From a checkpoint of a small image classifier: activation relu, widths [96, 144, 208].
Rows from block 14, named by matrix and row number. Rows with one number belong to one channel. Each number is 500 + 25 x the weight over its row's rms, rounded and kept within 0 to 999. All counts start at 0. Numbers have three digits each. After the name is the row's rms in percent of the matrix's.
# convs0: first 3x3 conv (model.blocks.14.convs.0.weight, 208x208x3x3), inputs 180-188, a 3x3 kernel for each
# convs1: second 3x3 conv (model.blocks.14.convs.1.weight, 208x208x3x3, transposed), outputs 180-188, a 3x3 kernel for each
convs0.82 098:469483490503529528510477500493466512482522520477522504502441465497468486454519491492487497528485496488491511459455524479509539494496514523542518491503436475552456495468507521577514471486494501493520490483500543506515524474477485514509522456503
convs0.83 094:490466500518472493494462471475486523474465490470478495494531504496527531505518508514529528493526520501522511507479499506480518486484492519508486540482543517460506455499460463504484477503512507530515496516487489492485475520530531512544540547550
convs0.84 104:521546498453531472470503450521535519489499489466480458511493513483502512497515512511502494514501489500489496509508499472454487452430451498485476469470504437467493529488509529462514488446482495508498505492478516505497511547492481507518464466495
convs0.85 102:461494480530525510473471516525506486522478496488467489440435482447445471388426530492525477504495477498513505443473482493477508481479501530476518510496492491479497528504528497476442444464491492529530539531526553529524495499489501489531465452498
convs0.86 100:515494491502507465527529468514501520518514501509498517480571450446544453484454492488481478500496482500497498518499459542459458538489468536519532547456534550455593513535465505488439529506456515474474517514497479521508535499487504486480516483479
convs0.87 107:482493494518478513505499513485492516515473517514497524555516507548515517531482530501503512487510504449486487514474513503496518489519516521497429485525470483489450534509490517493501504507513496521478505533467512557509495489489503511477515509472
convs0.88 099:518553481521497465498480451480499517499481540511455527508480441585489470548490538497488507495515513509517505502536520493453510502482496497502572505491521520468439507508506525477542485474525481527505501527523532506475524533510495484529442446494
convs0.89 104:490448503514465447478491462506495500495507510505489488520508495503537509455479515494495498507491488513509495509516506524519517508463525520505520506516545473465510438468494476511534503487495526503480500509503489485494482498514465450492525482478
convs0.90 097:524476522483524482480531465497485528494484515481475515550489515515454493545476493473529499472511487473506492470440506476451541493469556527471457541464474548483477527500510531528513532531482474496509467518528482520530503500509475532500484555495
convs0.91 101:530490459525527491538541528513493523532525497546526500501506496529520504498514543476485507497499517501509528507486547507510560521558584499465424480434462436446490492508510460471486482453467507487514511513531524524536502489501493459529491491511
convs0.92 089:491515497474495440476497496484500505476490487503489497485506518456528511462506490476506490471528511480516504482483519490508540479471494557458453510471516545485484465496510508521485510482473502482482488482493499498510506472483502480502489448531
convs0.93 103:457539509469582517438549532493468466502474473497474483494482514494480490488501464496489510502489518516496500516462494489482474482487471487531534468497502488472488504483470499491487517489516515535510514496476489484455490520510503521527464513514
convs0.94 090:497501512502478483503467481527501486520492480528498472493481529495549523537547508515468463512509486536529490505493496527502477487458449465467537479520563520491551507460505473484528488502511470488497474520512467521505515468541495497535486482527
convs0.95 111:481505494515473476489488522475518510519508489502485490550543437524485479505530563482476535489480519487510515547520480488491498489517521473474494507559497495506471500495467497491473507497476479493535474520501521521464499472487492484572498563490
convs0.96 093:515515491467482449445540502507478506469467492477485482490487458449517495467537482516499509509498483524507502489515513478505482438481486498494536502468514469454480454485495442508515463506501544518507535511484536498452485517490481545533500532508
convs0.97 099:484476486482470491509505503537489486499520530514495543463461529478500533483506490486501499474491468516539533502525495477466485491502490448493467517535496548540492495463482514507527511482488508511516526491517515490548473482531501530510550528478
convs0.98 098:441412511465440513499483510501452506467463498483502501500518469469479471487483509484511507487494506473496523467463513456483518462471508457531482475535479484508454466454546493484518472502497494520495507518480494506467478492487479491494495512494
convs0.99 099:526519482520479470446489489504502475526484481506512528480513489537517544488501487491503494466494529502514543494509475515524479522518467511558536455509512484482468468502533534480527514499529483514479466502488470489502478470459536507514518533450
convs0.100 102:484501500517511487542462503495472472496526500503523541526460482536497492490457517482502524508508501527519492479454480480505547497492560525554592511477513470479488458441476456462501474463521459432440479497452495501471529487462486512511504537506
convs0.101 105:497495478487438509521498575517508483540519499498462475493487482497512501538524474527519510509489496492471493508503484502508508531538530483501475488472505489516538463514496504497487514466511486504518485487487492500491470504466489474499528565583
convs0.102 104:521476496479484471475554535518510512522461498491542505454499502536464488519553541505525518491489531502478497516487492566522459454519452471530457495513524548493454468463499511508482469490508500492483491467523488455556497484516489499463470531472
convs0.103 099:493528513505497487482495509518511525524521509541512488533507529522465495480507541471491468501514479494509497491535562460500504458473468514473510501501524520467466495504487528503479498509509519464453497500466478510493504461482519451479511486486
convs0.104 103:533481499527467461482458453557504460519498442480463497512446484515473494510471517497515509518513500501497494473501505506504502512492481478522526496511510523482473501459528457518524525532538514487504511482501521506512481520525495514539533530518
convs0.105 095:498500474480501496471482522492516490488522499492522506510505495502480488486485495514515516527521502514515488491504478521504492490474471479466459511462452478473455491491483501468514500458491518516492503479488513489504516523478500487488512491507
convs0.106 103:486441471489499494495479491476467493504519510467504506521501456494474486480477464516523503500498487520531507454484503513527481518515462495485535510489498543521513451478475449463453480518506489492516500500520520519523513501518529522466491507470
convs0.107 102:529481507491472487493494498483527525500571532522523540491521474499502446475457469538527508513531501488495489543507523516465477501507522485507517478489491493466493468453515493516531522541542491484482526538527488531519467514525441485489470496502
convs0.108 099:503520521476483463476474493470500532509512509484487493500502482500499437504487489506513520514516509529472488526538495503533483499502463455467484471493471497497458519542516504530520510521516531529538518506518521505541501567502464508467493503456
convs0.109 093:504525547517536559488523545512515542482501520456447499490490509513521507467525504471496516499516511505490490501506511476491493526509528468489501468504478484472447510506550538519499486514496525506489489500477488486476497514504488543513489518516
convs0.110 097:516524488502497460492469466490467448462469497515551519525443480510487543563545550502511506497506515489518527494497511546527503543496480497486489462498511498491474497481477471536544536559525497499508510495515513514517568558511510479487483465493
convs0.111 101:469520501469530536471496506546519481539510503519505503483473564491482506494512487510485474502500484493478481505487471506496518474502519501489499505477470538448429489484479510510504500505511481506542497507535500493538495568456492552537483498540
convs0.112 102:494516519473492511470492497484520524476493517499503550501529494494465520516472511482482512497483509511476498510499475503501474509483449460529495479526458459499465521520501499482498512498481524499495541528529556511552500514474459477475493495490
convs0.113 106:464472519532511492480507474484481450508501477508516483499460486515539516491446493480476517451478516510478464449519532515504483520486473513490473511485477461480517477460552495506499491490472511506517503484483475481496475524500567496441466507525
convs0.114 093:464471480481488494520501468470495519494539524482495525470532497474490450474504493488463468490464469501504495506492480482479458511516520476503490491482494484548480495473500536545508498520551527503504488485486500477489516479493540501519516457470
convs0.115 102:502479525502491502520516532468501557507503509481499495504492548506481479487491509507484483528494531496506530488527513481499511518483518516552567478502515490492468500516512469495481514530547544546495479506519492503496494442482506489494513519525
convs0.116 099:451452408482465452570554513487473458501523522527518522543525507536496473505499484489491513507517502516507494496491511494513551454478491478478473495513491464476475499527528476521499466452451492497491486469473484474475492477494536468475504444465
convs0.117 102:520495510504480500487470494475505534527503516492475496527489474479495469500488554488486508475479502476489496469460526508495545504534488528527475545470483475417559455471531530503533535509495444498492475530486530527429523497524508508498526516460
convs0.118 104:510515500496489496500482507528517507537526486500502470500492509499480446539507458530499482529495480531515507513495517473489549493506570446461521496484492501433479518448510499484505499485491513516509488509503497499490511529528532488477515464474
convs0.119 104:443476482488511492495499483460512468503551514493522524463461515549518538564553531499475474500503502500514523505526511499492474514520513481515525499520482453493462481494501489531534500505535525521490485498495506475476496507488526547517530523487
convs0.120 099:498487511520526495496499464490508496501510515534489512484484500489547502548508443486507517490525500503504483521470494482504494545488469566565524522484469450474498490466494441509526475517433483489499502491498527481495470493469480493513533486504
convs0.121 102:478515522503521546535513536476489503488503503498514530495492451568526456567481435485518517474534525491533510472522484480498487482494488453483472470515481499490473505566470473483483494518511512509500498500534500520582546505529518520517471519512
convs0.122 101:458442405463543527490586545504504490515517504483489485521498498487537516469477503494494490495488498493471528509528521481477462482442414512511502548505484503462499529479460504477477520512504508511505522516511503495513490491473476491457499486488
convs0.123 101:487451509478477487455458489513500479487536551453493536544587495514543515522495500485484506516510514498506489535535469528509455523491485509496493519493533491476521467516483494476539488467523509519538501521512525518497467467497475472482523491480
convs0.124 104:501495517479505522483483476491463521494494496484512506491498508486518495488481473508467440492486481474512485558552494537551500531526482460511552490484516454481521478500508495515493499504468473511486487509480497517525548518535528509519533511507
convs0.125 091:478458446469447446526503464498482505496466524515534546442459485493489476480515471505489497505485514485501506497501464488477493455476483517491483547511514490468521476562468538535486494517492502549520532526513524513493458506541499509536520480512
convs0.126 100:471528543450494479472489476508522490516527467524535497484480557438459542405455533485517492489523509474516537507478512502497487523506483542483444513533518484521496515515514521525571528520548515508522531531482516575522489478477492471414491498466
convs0.127 094:493498510482492511506482531460455515489506557486460517529458507495464503474481454483479488468509493494535502466480562495513567505470535492505482486499503512513466496476565487470492529472481498497512477505507484539514514478506487490526487452490
convs0.128 101:468482488462481482491488494492485512498492521493491527501488430481476456493473441540497482536506494529491475495497477473486513476487517504486492493474529514472543480482471494514499508520529472509493494502480521555488489488480474483480539540496
convs0.129 103:498521507482518522510514492491493499497506501491533487496484456459501472475496498513518490498502493479486502468494521491492508526507488521512527519539539550544486510486501476475526489486504497514510484509509497535531486535507458495512459497522
convs0.130 099:494504526474501497513523487489551495478475482535508495468481496496506480478451458526516526528518493506482476518484471558493533565522550488480484486492492512479471512538497569497476541494471465459479511488523502483502469494484488513477474514504
convs0.131 098:497493512484509558479529503475477507501511522513496518462478488481468489475458519507507494503486495516504506522472504516507539487485515524487524510501528514478501517509508522506516502490509477499511471500504473485482546514468546520485568525462
convs0.132 099:470508481481523490498507486488512470469504497475502472525489508507481497489451465495485480497497501498494485522501526546527530488487505535505489546485463519483475483500483525508496514542556476468523507519532478485482466501488493491518487474507
convs0.133 099:498483540523489515496469481464508477484486528497504551521505506482461498488510520496501472470475478505523500470471453520496473517479505460484484492454453555504512474464495467476501478453491543520536566524525539491476482492529531519554545549511
convs0.134 098:503506506475505466539505497508498479486513475489483492510494475512515491466522521493502492496510480501524507481485500478462491497487468525539520502492494502466504440463483485509497501522482526546583505521558489483521497506533480474514468484479
convs0.135 096:456488477476504521463469502518534539464539537456498513558521504488490515505467481510490489511506488506509476504470510497483486483469456468499565482497547501511537533465494518486502517536492501510490496520497496511509485500475478464448471470494
convs0.136 102:559582524496508525497510481508498512496483502507465482557499479491500486476496476487483498488501473501491468513528508488496493482476489488470430512496461515501494464472468483496467470496482505491514501489485486478493463474475478511513497470486
convs0.137 099:516535499510500519478522533472513493473512518474498519545480516517484540508564573482502474481515495473510493463486497472538522500558567543533580558514521493462444499513498509504499519519488489525487495540490512521489488482489460515509478562497
convs0.138 100:477478484507505511513485517487495513483496515493494502488464502530499510501517510534511528481495510494512529485459472505436442513454423496453455507448460475454497497505535447457436520433444487486513496496524488513540476482503510463446491450456
convs0.139 094:477492528465491531448485519494485487506468476529477475572479504536503495470501459506515482517523482514522506518480486505479463464517460443478460484524488463536488494544488505521527480489492479492500475492501480483475547483463545494486528507459
convs0.140 099:497497486503525507521523491477448460456462541485557555476497524539494483534537512504490499513491503514512505494448471480503486507489473495516460510483456528496460496478478469525586464531554479489506477470521512507512470499505505493521484491491
convs0.141 098:485504482525506495559530488504523456514511458537514487481516504464482531485468533518527517508512499508492493469499512482516529445520539517510478529508488462496513465516501522513473511506471516524508524500476522492480518511487542540497547528520
convs0.142 101:551450438467411475446476557496465484507472503487528552470444521440497473459459488492515500516508491491483492505509481464487478497481476484490479480491533492500517521512479495489467515498482499502512503495499505486500503395392419428528455508559
convs0.143 100:460468457475450488484483505474490484499491472517523495457506473500488471486476459488490491476489508479494526459488487452510488457481486478518505434503504454503471501517559479477572447443521496507514509494501500501506489532518481490510494502519
convs0.144 095:487451563497414525482472546495501498504498492479482525490471475488479525486527520500497502503489495510491482539504471521515466520503480520454556521502553494510575529525416530521463507504439500488514496494510486482496530504527504471519491493507
convs0.145 097:489480477481526480477491481486507515496529511508483487529538493512523494521515482502521504498519507469496500448527508507531492483466497516459459522465504514514502508541515537510512540442491529509479512494499501486533476497483475512478548543490
convs0.146 099:475530482453528512465500516495542510507507491523505514490536487478504449474507477517498464544510469519504502477533507465484493496540479464514546483505514525512525515483501526513540506475496568512492539513506511492498510459471492483449487488448
convs0.147 099:498452513496465534511541515506496516504533534513515484480462529478497521527484500510518505509508495481506491536485530518490479496452450520466476519484472487493509515490451543541435504466423517534508511529511505517492546515516519535507487492489
convs0.148 103:480475551472558517518559405513498506495503509498521482486509572473531546531514472509473514504477506518486514515470511479482491494467460452458434432438470448536537526472508461458525502481481507531472495505501477473492475505524449480484465459450
convs0.149 099:511488461465522506482486486481450455493466480474470496480471484464487487495534502494500490512521499504531490546562522527532493521522484501450492538455492542481516517524514493556505502461494496511524496504506487503509495482486525506482519495461
convs0.150 100:529516463492506508473494493519512513497489518497483483482500475487508513454462470491487483498490483481478478516493470525563518486527525526516520496439491494515482498492521485500518480473461529507519489517516509528519460494522505512527493529539
convs0.151 097:488495488475491516502526501488501506468488521472530535543459508494480480445529501510519479502484476482447468486492540504509549497478485546517501538504497512470502501441506495479494522512454517503476505492550488477565475480471516536499496546497
convs0.152 099:491509544510483511488498537521457451503485449532533505502516544482493472542525513486506498492518512483497489530523492503481495495464496478469510499459502477461493512485485529461486534484478505471515513494516532509527490490513481506475461475497
convs0.153 103:485477514525462478488469479472492492460511488483502494482478543453488561452499568481509500511519509510517528503509529541493515553487476480450489477502529474534510536496502508471476510495516512535527516516483535515469470485530455531539451544518
convs0.154 097:524429425495520525458567503485496503504530547484510519490496494504512481454480492495501532507510513512501492492540494502478464500449457510511486500503482460497486486550547477523550484499477492503521490509509488509491488503495470523546462488502
convs0.155 098:474506477505522501496490491525518539502520517497496505548492523476495506456494494519509476526490469507497469495485499483489475486474465494488504474476474505510472485506501504523523496516483493510489465491518477480504484468510511506519530498500
convs0.156 098:482526511459496522467484452494492492487480503498477490467516460466517501480525525518486471525501475519497461485534502484563507452513491513479471492496478475486504511503480471478489484508461493482484485488485502506519487453468487485497526489502
convs0.157 103:504519523509514514502488487494504461492499478490493511515526407500528477518475497478486481482491511493476488504479531511508507509489467472495496496516486519513516494475516552524499532500472532499494484473481475482480489490522523488504504452462
convs0.158 097:536494519529491492498507532499492502497469490508477487500460502497507502527524516505509503510509492518516509532540487534529500464470471490466494482476520506479511470484471496507476485496489496497496504493496494501494516506498507477512467461448
convs0.159 102:480571536493468496502459545492486491499512498504506519489505519468534500491491501490507490518528507504504484509485506514496505537493485502477449486503486473478485477498506477506496489484501498507516493508498486502499473440427559457431561511489
convs0.160 105:503512483540524521540545519485455448530526517472518521562570577534505535506504504513493472522523511491525523478485485497503494495495530485517492536508484505497516498512528518494505496474470496496516471480494460491499466462463558510477498548510
convs0.161 101:511548465507502463494494479523488524531519536538499519469475563478456558468455565506486489514490504522479503469513495473474516468505527462526529471497520487458491472507500514489492531525507488552491489559490492570479532487456541472458523487493
convs1.82 080:513499500477455482467481480487485507473490512475515498544545513497465463485466476478499490466507503468484468499456474512457479517492511528535568493481499522525533492490457549516501538515492502502492504481481476458496491500518465482517460504493
convs1.83 097:486454505530492530542498549497463488510508482505512476555491490544493467518520527522534535540533544507498506507529471516527491509525499522499491491509510469519521491496519500525536495509516504547524511514509526507521543539560544510551477445461
convs1.84 109:529477453483439441482467449501481469517480477469460485555516476532494501488507515517527502511507522481455487436434484464451485530540527495470486509488509489491527480445442491447457538532526521519500515535508491527505491518521494477505481451495
convs1.85 087:459506481483524510551528503451473485478443464498473535508515525478465505494483496502503511509476480528498489496507506503532521510519518497478519483477537484468510536521509503500506484477482499503486531514486520534503498482496522556528497507472
convs1.86 102:512499502522500524507486510489525491479502479462475483456491502475486522481505500478469455465472488469481479530474506532508508511508504469460510438437537448404537476521523510522530532534519506441452490430423474444456492490455504473456517506467
convs1.87 138:511510510504483503475463485511513522501498525488484494495503500469478471501486480480507525503509511502502503534478532525480523529498529459535443443540408417526376482455487494490480515493485487519569495509554497522550513511475476492459485492475
convs1.88 084:482455528483486539496512513537503519531517501491503525498506538504500529497477504483523468478513475480498472508546527481534483469527492493469512510453484524465495501508483534531516491504500457469493448471484480490500426459504479495497523471484
convs1.89 106:461454493467474491483492497466462473493452481498453476550553495512545529493541544493515479512514495492489456479477471483474461502487452518528537516497516539508509513475473515472475477514493534509473509493479480476483477487512467471482528516522
convs1.90 107:494562515495540508483536520487486450495480426484485471536557545523495504565514526488519496499518524507523552484516554470497564478469590515533472501526447506494464524501518515489473497483490537541477494511458497498452519508476531512484493514473
convs1.91 098:480459446501480471547506478522501473574546485561521479517468480529485452530488436483514517531545509524528515530533534550517505539536498459502500495512510495498500510499494489500515491506524478476455494488523534525566509466465517487467483466442
convs1.92 117:539495482507480513483482522485502509475504556477504530501497552474481524462462507460481509465472495477486491475478472485479503501510524556511470524487477502496526550524478545528495503514499534470434508465451496478472478443491475457498485500522
convs1.93 108:520548512543552499554579512518462480490467484494496505505515536524487504507481486530501480530504473532527477509484495491430489508422470479492528497491528514528546511530555510539507492543514498482505514471503515489511522495473537522476492512497
convs1.94 105:506481473494483463491489469451500535480491526508499507486489512517530492521547469507495484491501492479504482514516529514494522503472508505478493501490506504488511469487477506522508530549547474532534498527498514504487500523511499491491541517491
convs1.95 100:472482468488497487477476471524487486511489523488536527517540525519543532497526524548480483491473469483510500516461498514502499537526516488514536484502543519494493493496509496505486450442472474480513480471516486481547506485499526518498505544523
convs1.96 099:504502512512531500525521494546535523549532519518515536507486464500507506504517541527501484530492481500484507481489501458480492466486511495509483489514520490496498482501518505512520516521501463498487472509495488498487537513491514499485545526499
convs1.97 081:462502504502503510503507484506494480515467487558507488510502499501520510478497538493498469487498477477502513492484484500493464529511520483447467522480472500484479458470491470483537513515524486499524482495510482515548494475514481478556482495508
convs1.98 107:489522515492495484484507513504473466482470472509511475489532521470528544488525537495481483480495514465484493508530467513505455528511474497492478504500525501487530520514453523513475515503479507465501514472484511466500521514542513479497504486508
convs1.99 084:490516537474494494484475499505502530471477509494506466481515511504539528501502490485481465505485502518526508481504494463528537498539569437471463473505458494514510525538562489513556499538530542516513516517519539528514511514518508522551504506521
convs1.100 099:529516518497517536533534496536545548527522498507515495538521503490454467469467468502483478502496486471461469488485484460488491457442470510524524537531545507483481491461474512498513504464460507506518506525537520524548490496508494485480469447469
convs1.101 102:512529511475507494454478483498536558547527535520502527514549557536529529482484495488505482445452467450445450499505501516499463526522468525513535550486520509451481506537503517502484473493473502478498489466498491463479525502473537523523557531528
convs1.102 097:489490532509474485501449501526504488512493457478490487513506491524490518481467492501499463474490479438496471449479496493493486478537488460491500503511490471502509427460477500481468480518522514490511496497517523506495475476475470509535499545535
convs1.103 092:486481456475472461457497495515528509536515501510494481506511496517528503482480473536487462503486476500480502504496492498511535462483551494478471487495499477467515497501502511525500493525523466463504460461494503507478533508488533524512512530554
convs1.104 104:513511487476454477485474496495481460468440488429462475492504526517537529530544520522524511524514500529506481454479442485490464486525492487496534472518497479508502517505468522521495525491472488460477503491510528534514498497472509521476484485465
convs1.105 109:515500514498492510473468480481432476501439494484429473483485479486495467504522500476442444460453462457467444487496519486519545471511527513502512489482502478478494485495497491483496550522507538515512533513504509493492507494482512481495507445466
convs1.106 108:493485481512501497542513516498487499469463482491490525497477461473466468501496469518495493512482480494485504475511521462480500488512514457478478483526521497512517509468491510497510496495500474492479483516485521531483462457433522524492494480477
convs1.107 092:450430451452451501462487495504513533541500465523457442481480517510479501521461473512494478487480482481464457528522479535501496518467504496445468507489520492477498551542512493480480508498475427478516471511539517530509463477506472451457489470503
convs1.108 091:466483487519528527499530537493475517488496527525530536470510506492539514500528509471542535509569544479524495468489512477493524462460486539504484525496451480463429464474476453456472470468486501509489510521490493550514471489481447478498464478484
convs1.109 085:491490500517504527512486493467453492518518523524538531496509534474523539498557523499505535476485513505527514489524533505537517488531516539540574531517524495503501509503478531520509535531510461474472446464467470472482544487503509491500448498517
convs1.110 096:492517523511510504505500536519513502483504490525542515476519511491469505491462470506518512531517531524533548467472495488512525503514500510485495522501482501497447503553517526551524458476455478483504480497520460488483523545508538545501516507471
convs1.111 111:496487513508489501501517502482519498452480489445464509517491502508498519509493520472499517468500471467487482437502501451533491445524494482535481505564487499561520461506461483490486464483485555477445554458436573476451525477460496519497490542505
convs1.112 106:539564542537547534494508530561523524569526503539489492539541539488534506487515503584540499543511497531532519496504527460494535466486523500532500475511486471506465473482511450479506476503499474532562461521553432484522479512529514501483507533487
convs1.113 091:478432468474481465487469482463546484489492500490486461465486507442515486488515480496502511490523530493518518481482471487512488560534511525540595545542527527591534479495508470499497472498460537532486533527493501520490502517536459491520514504499
convs1.114 093:505466488496482486515521512505474473503486492521491494492473448527488463514489467475488516490492519499497503502494497511476475511480476498498455487472464505508485489502512500507524512540540469523508468508504490539535501497507507482493523492506
convs1.115 097:520505532511510488487486507496501535507530516533512479532508497536499512505489495484522528489504497487484466519486490517505511481459475491476487512493472519490467480510529464494450555581523508510540510508518489513555477490491496518512453435487
convs1.116 105:496496516498502533479497517507496503500524512504518503498487486492524515465479492499517485484482449504484475511488489495495471454483465500498513520493509481457477491497472526546477527534507500501535485467513490485531494511514503514503489484474
convs1.117 103:534512514513489534515494491513480538510468516488473502529499456534509475528510489510509498537515476516503486494499458498501448503499454527488526484450526476439478521548505559528483510508515534452468467423477471447471468510536506481501527502544
convs1.118 100:511496481515533516485520501507494496504499488496502472505522532489452464492462482522519512480490506510512514526509463508519484569546565557499547523450515523442488517509492495461452497488478510542556507517518476514528532497505479458519462464501
convs1.119 102:477457478475507493483498501539529498505515519519507493424434483455470493474480479470497492469480491474470487482503514508493516518514535515470464486460463498468494533505525510488520521529536455489509496523511497496510492464488468518545460462495
convs1.120 108:510474486498487517503498509497469537478478551462440518530503500453455469438461500508547495523527482512510499537491523535480499530516489514480483500465491505499508556487469486479494476498523510515494494517520483520485504468473484486496459472499
convs1.121 100:507516506533528537507537536530485494493485517463511538511490522498513515483492488546497484501485519496517553462526522462511528436498541493520484474494490465456512483484523502494484472489476488507458485502440522506428521502470551524495507503503
convs1.122 102:534518488553509478551517501507510498537512515528481482501481528531482496501485493543532507538520485536544514496445474474449499505492518464430469518515517519510488484440483498447446485460468478471464483485489512518509508510484493488470460442461
convs1.123 094:507490486506523505515502465519544543522564489521542477527533462528509463461462458492498538497522511527552532482510464473507453498482499471486507472518529544470497512508502546510502513511498485470497519503516521507515485527514491507493503483492
convs1.124 109:538514534551533547547521523494468491527477486534463466482448477511476481458468481530482509515504500513496478494519519495507520469499512487502463500539503503543484498528530520549533521531488502489496512471457470470468495510522501501512472465485
convs1.125 084:502523524468500480494465488536564492516513479498485520478498540489496530546504534515521521521538514551542511494506496512514476552521483518481470510478505517518525480485493509562510550537463482488463491473489504497508504489480503498473526527477
convs1.126 097:500486466512494486522490495506536517479507506483504490543525508508518510460488533509523489491496498484497494518495467512507489521508496491509493474497499499524506514524527475508488512522493501509517499524521458504509537544541501491488489480493
convs1.127 095:494516543524530530523512505531490502538493527555498543483507494504525474508508477502504488503502513488519515530475519514472502529515492506459454516469499473449511509461526483467542488481523485487504495502507520514483500506541519510557527514545
convs1.128 084:478452473482486474545530516484461521489423492494440469500482516477425457517473479487467503501481476507450465498486473505491456530532499447506508461498515488506511489527516486512513516501497518521521507546545503530547492484516490492504483454471
convs1.129 108:459478497463500498507529515499495520506517516554546510536508479528504486509511497528549511528546523519529560504503501511531533517522537467471494471479459484491442492496482502508488507505521440491527444495501477519489493468486462459480425463511
convs1.130 084:501480463524509478540519515525525547558523525579528510494447485502498537526515499494506507538523507536518503534505520537530524527535543488515498526545485472458423485478505534503525522509494484502517475502519476528530497470487483455436481474444
convs1.131 103:534535567518522546514539548508522535516539530505489533484480496474479500466478479522504480505514504506532523540487546524498557529503532491474490490470475495485486521534508527528513482493475488493504483498510510536520549532532491493514488489478
convs1.132 089:455487508461487501482496513464478498410426489422485511459486459453466467467462486476515508494519485497513493457477487474463472452457490497494490475478480503505498489499501485496491511513555526491499493511509526511543483478438423469445456469464
convs1.133 094:480488484490496520505516552537556538476482519491508521515468495467462455430436446481481473486478475493517520513498522490468506458459461495506518494499512514532522524483480514495493545577593531548542491519510461499505531520539479491515502491513
convs1.134 122:510472497510458474499485496490483511481454487496459457442480478487477466491501487484484480479476496477473492496493497506488483502487489528505491491478512489471528487492468473473492484482493480516510481499515518489510451458470477469481519481476
convs1.135 102:491495524494497506548529509471489502463468481480470488491489492491498520529524514520532523519524509532536520530471479537503487537528496498508497504507494503526517472510500493489505530507488477504510489516503498536502493487480490481475468475485
convs1.136 097:469480499488472521465450490493481500469482528459491534558534545493469490516486494479525523498523502494513484511542560516557511503545522515490499526500528510454497520480458545543495492535534539478453536464451541487446523521527453444459471480465
convs1.137 107:492474495468469511464488497447509508452519482469508492518524489518512454492502460488486484486491498471506518528518539510527527478505507515473464516500511488507502465498457444475463456472494522453516486443518491467525501516530513543522492524517
convs1.138 088:509494476517481459521474458487476485516512492516522520518489498497494479499518484505533487522551516518569547503512517487472499547503517485496499480518524488511514532526502498490491508484503531508488510506503469483494521513506479465492466456474
convs1.139 105:529497474532481472521493502487486516495535553473539556489486503479462478511482485537524466512482455507497504524521483532523502521499520518497528508481532508455531457509505495535551489545523514470501502489516501501517493500493490491475499533518
convs1.140 086:469485490485508498490482486522540531515540505515526497506495500521505507495454469527518487490470458498473433491502518482477503440472499511493485496495488529548492520509487538553513505484466498492476505500473494489438480457477500486506536532531
convs1.141 106:487508530464493507467511468556516505545495510523460489533528492526528492558536505464490509460487491463493479541502520494486520474501523515486527512496535487492536495511524508528528500523498504487485498471492486477521483545576439494540463477489
convs1.142 094:497465423519503438536485475491517484502486470533486478474503484449509490466464519471456415464464433467467471523507488514515501511505489497497578530531556519503490494540525521510521484483525513513493513521498505509511521513486479450493456468518
convs1.143 104:482501475486475463502488467533511507531533484506495461498505559503537556498526549467467449492472473483477452513502466507518481468485485477489540476497539462473533506512472509533469473520472516478513531495491529499500532509508512481479491473456
convs1.144 091:541527523532511498494511474549568505522535497537566529508504518507501504506525507471463468435492449463545460462490490478489506488452505511474460499480476500449480454488522463481516476495544530529495497533491509508493456477522472468503457450488
convs1.145 111:514480428487450456497461493459458502466441501483472494517526493547551495515492471473516506483498502489486485495465479488466478524489509459532437474525445461510482493457473484456470488473480477504480508478492539524513550528502547518555532514507
convs1.146 098:494496507497450523484450561492470486473446508512468498464494509481508503493518533508512509506518489505524481496519470508491457507473487502570502486550501437543500474480504473471518485501526506520508510507492498499500481514526459484497489505517
convs1.147 092:503495508511493491523494479483492519486523559505560575518510496499504493507535527535521473520511478510539458477483484481507516446489506502493527512485524506518528410406484448459505529509500527504527519498507509490484489493529463444517483473504
convs1.148 099:494553544517541511543500457482520449519510442545494450542521530504541517494565564493542538504524513493498492496462466497502474460539487496492513509506490457535502455514476471523535518536519496529482489508464445503459514510521509497525490514501
convs1.149 101:494461453491455480484444493501501501467476504483476480490451453509461446517475449466485506483491504503512521521495480517525490533528479547516498556532497523507478478464481485491485500487473512482464520506494519523510522516514532558544527543523
convs1.150 104:481483488426452493450485527487484502525517531525508521516482538505453488506496535532511512512491521497478506528535514545498453529506425492505498495480496522523477535499508537518546489496525464499505482531547493553531461440463470483503488490485
convs1.151 080:511471456485473466491455478505519455528520460507498487504456498511465462484488481537510453517521489505503503503476505491484503442500501443474492447477482442478495476478471497476505538490487521505479513515485512493474453490501472447425468487493
convs1.152 091:466493501462469466488492472498505531484491561525503573451480510444500544476487514448466467455468474456455474465521512478519510473500498488438471541492538490474539500503491483505500512517516484498503469485489493513511445458448460457447466453447
convs1.153 118:452491511455500504458501461528507474527516470506482435501543549488533529484507502514532563541551565537514543519463460544519482579563508504422479503450502498471523482530532484544511472523487473497509481482481489477482450479479493487495517468476
convs1.154 096:534554536540549508515519484534468487500477496478493489467494503486501488510509467506492488510477487537510521527478517519466524508455516486473499466454463505494479495548533500500500479473495489502520507514531509537516545517487539501474510487505
convs1.155 079:526469463504481459511508503545504473505453465511463484566479472536476425462483462482493505497505508493480478550510501560520533505506540473474492466458456499480470478494490477500501492524529480491498473491508469528519490507497478486493482480491
convs1.156 094:517525493514533505501507506480525535505503502523505514487501496489528530502529512477464485473477514487514520524526479536503476524488500515565502526507480488488514467475461492486463466483480509505533513484514535462470511510538512520530547501505
convs1.157 101:483488483489524532495515551502530523506516509543510524530510513499492547472481542570556539541533536540530506514526538496503524510500514519478490528484507547500511531501530484457495492492529480492524507510518508494487529519501511474466524508481
convs1.158 103:472479500489497519504493493480468465478491477466494492533507501518507519502517540461454504487474527499511546557557506529557542501521546507524520521519538501507496496522499462484487506478503507503500521498493520503503488490485482471472488490487
convs1.159 107:498491502525554514504524511510511494487517498505521514486492516486513514484499488494504497495489508487484519502502518498531519496506516508530498499504499488513518489507519462497488439465491472491525485518543495510516555517518512508516477474503
convs1.160 102:484484499513507492503510469499512468502505470501500476504526507545516476551528462528489498505526494507503499493508520503526498461459480488486481506516506521543528521462479549531457478504500514508528489489487495469483531549574514522499474491489
convs1.161 118:507470501491479495475483471506452461513472488489480491539478489533500499529510481503484513504470539486449542471496565450461525497482521511530490529544503517523512492505502494509530507511508515509449527543470524552448464506500471498486503524514